config = dict(
    model='self-supervised image encoder',
    dataset='patchworks of several textures',
    train_examples=72500,
    crop_scale_min=0.2,
    rotation_deg=10,
    hidden_act='silu',
    drop_path=0.05,
    kernel_size=3,
    stem='single',
    beta2=0.99,
    max_precond_dim=512,
    max_grad_norm=3.0,
    final_lr_fraction=0,
)
Rows from block 8 of a small self-supervised image encoder, named by matrix and row number. Rows with one number belong to one channel. Each number is 500 + 25 x the weight over its row's rms, rounded and kept within 0 to 999. All counts start at 0. Numbers have three digits each.
After each channel's rows are labels from the 100 images, of 14848, where the channel reaches its highest value: "strongest on" is what is common among them. Only what is clearly more common there than usual is listed. The data: patchworks of several textures. In brackets: how many of the 100, against the usual share in percent.
# convs0: first 3x3 conv (model.blocks.8.convs.0.weight, 96x96x3x3, each kernel summed), inputs 0-47
# convs1: second 3x3 conv (model.blocks.8.convs.1.weight, 96x96x3x3, transposed, each kernel summed), outputs 0-47

convs0.32:470497475536490490515461495529524493477485504481476511490511446519511455479528486514469478516504503508500523459508427481498477461488515518535523
convs1.32:471519504490520507507501505509470505474512501492489523508558445504510521519480502536505472483484493489521492478529458505509509497519525522541500
strongest on: rays (34 vs 10.8)

convs0.40:511436498491510476426527451503498499484543496503521513513515498516512502530474500505506401484492446510462483585507511482482446495502554491493491
convs1.40:481452504534456501476486516500475482495457507483540489482492505465467473488539486511502469513456537490475509433510483502502474463502476487482499
strongest on: white (82 vs 45.5)

convs0.31:528540495487549492483512460518491516513490497470491498492491509478538502458511521508535520467506510504482491522514520507470532489431555504511490
convs1.31:502494500510512429466495525463488500506490498541539517504500467522483510510470454500426498533488483489474495499491503492548510519438482484487472
strongest on: black (88 vs 45); patches: five (53 vs 24.9)

convs0.3:503507484498489482482513487463470482534504475413511493519504471507532480499502471491459505503502515488566499509554484535538490474505485483489450
convs1.3:511503544520495483496570485506488534500492522457487539517491532537527524485496480540489460482512494520464500496501496509434496518485525506525528
strongest on: white (81 vs 45.5); black (70 vs 45); patches: five (66 vs 24.9)

convs0.59:506513495471492491522492480510477466461538466468510501520500491491523470484404489507445437485466480479498528489490509528484525528514517512522510
convs1.59:503506519474483488513499494506524460542512511546480489523461504523498461521563507483547521510526530511499511558484477502524594469484507482506473
strongest on: spiral (29 vs 10.9)

convs0.61:513484550495501481518507490494493521508476497494403504523499502457463484481475488492495461480506542489488493508543532488487518564519548534513510
convs1.61:529488495496554524499448514471482495513464503494449506510504504509502502480473500493490480546526459510554518481483496503506578460519477503503490
strongest on: white (80 vs 45.5); patches: five (67 vs 24.9)

convs0.25:494496507520503499453491503511491496451489520507477463493482526519470499495534523478501500527501434462500491456528498540486499445507423483529480
convs1.25:516500492508520525424464463503499534481451479500508529525539513499461528534500493541479558460508510506484534477520516491514477452502421531491531
strongest on: cloudy (60 vs 10.9)

convs0.10:519505497484501480489508528490503521531474557483498474483496492493478503471545514498489473495516429442502503385470508496499470506505529499515516
convs1.10:507471545507482498489479460487430491470479451485490525503515486481491465527537484511489505491492536486499465485540523469495436506485484517461486
strongest on: black (74 vs 45)

convs0.81:415505513500521505496495493520500454484497496494492443504463557488524493502505422513530500497473497500528509486491541515488502504493500526480488
convs1.81:393503491511526484499476504487477496491501491498503424495462502505477525490495429497497495504507500502499497501512495499479480498497494493461491
strongest on: patches: five (64 vs 24.9); rays (49 vs 10.8); centre pattern: rays (29 vs 3.1)

convs0.6:484531551491513495482436514507526533512530421510496466525506479499501543527489496474507528496507534528481491416465513512499500496493437519536489
convs1.6:512497518506501494536490509502517486535496522492515514487499479496487402487525449551529470501472522480504510529483510523515489502501575512499492
strongest on: patches: five (52 vs 24.9); cracked (28 vs 11.1)

convs0.68:504512502483513534507458482504467553489497490499481495502495457493492515531536495496503506511501486494443569488503516465480541496477495513525493
convs1.68:515492517488516504516494535473485484473521489526495505467503568495473503503475514506453503475541485497476507461498492502531550526536506464473528
strongest on: black (86 vs 45); cloudy (27 vs 10.9)

convs0.44:491473509453523474501539509487486518446529474430520488469526527476505507504586502523508495518541485474470483502506517500523525462530476521510511
convs1.44:517541518523513528485494481496486528463463469452500524474522501453512518517512514505472506490468528453473504467534540470482508528476483522491508
strongest on: cloudy (30 vs 10.9)

convs0.78:504494466485504498486513521478493524446489501459520523485526495489513513468469488528511496511517452459508477430472523514513513468522445524506500
convs1.78:489505446472482477467511490491534517492491502504496481474514532479477535461440525479446501514497490451503491458499476472464467509496487490501499
strongest on: cloudy (41 vs 10.9)

convs0.87:505446500493498496515532526510482527462519523525502500446504469462487487517428491499482488505473505501501534501510484521496506525506495510481512
convs1.87:508482514497496482486539482499509458563486506535492484526493535537511471486527490514510502458499515515454518507490484498518481493491507489482501
strongest on: cloudy (34 vs 10.9)

convs0.50:507551516486507500487503536500502511535440584489497512454512500486509517453534500511491521521521483461491499379477518500500467502512525510496501
convs1.50:491442545496492503484490436498473476452499440476499482508494496501494467505567495479512482446463522519478493505527498466504482471495471479486474
strongest on: plain (27 vs 11)

convs0.74:492535472474503502492514496511473458576499511550482496530469490501510532507558497493468492481521545544486492558540496519487493523502510492489493
convs1.74:525489501492486488487504481514466520444492455453492515463539527452482530485443508499484479490479462436491474478536506481487459504470501511498509
strongest on: rays (29 vs 10.8)

convs0.63:484550472478497465509488576506518495501416437502483485530499497497500484500457486503471463485458515494488526507498505512495458483510510501499501
convs1.63:507474494516532509483492537478487500517612515503520496521496503485474480475497517491498501511545506503520542510486506490499544439453520508512500
strongest on: black (86 vs 45)

convs0.17:518482543428473496504507518485470523424511497483484522489497498526528475487502498498456491541497517518502491472492501473518453508503483500505510
convs1.17:498552439538503478498497506516507484547510495499496488511475494497545542501390499498481466504537484506497500529477483522490475493511490491501512
strongest on: patches: five (52 vs 24.9)

convs0.15:493525487491546526513483513508482544521510488467495499474514512455541512479501487520491477528516519481530471496519524497506463499493502538462542
convs1.15:500472520484511496500515490501508465560496506546506507555491498527480455495469509500527502430493476537494530505472508526476465494518503494522450
strongest on: patches: five (72 vs 24.9); pink (71 vs 45.7); black (70 vs 45); rays (34 vs 10.8)

convs0.60:477486462513523501510498487498484453458500504483504482497489466511502490485494467492533497503503494444491511464446452505487531503487526499527538
convs1.60:493492512480497535500500495478515505538502522541509519521474492523460436513492489455491507460492506501517513523460485516483478488504489449466520
strongest on: rays (63 vs 10.8); patches: five (60 vs 24.9); centre pattern: rays (33 vs 3.1)

convs0.88:495539515529464512488514445490469548478496510505486477517522504519476557469543522519536570496523480499483522469468531487475525499519467510506532
convs1.88:501464540471510537505522513519496461526520487493511509493461486484484397510528475487528464514472515537495473509479476526500478479490528497503509
strongest on: wood (30 vs 10.9); cloudy (28 vs 10.9)

convs0.95:496494495527465486504506497503498466453533474485496489516497529491500452495411485505483532484457483477539521457472492507477526501517508501482511
convs1.95:507481536501517503509491481504495464562464500539486503542518500529534456505523519489495513507538537566501490544432495512529537504506538509481496
strongest on: patches: five (56 vs 24.9)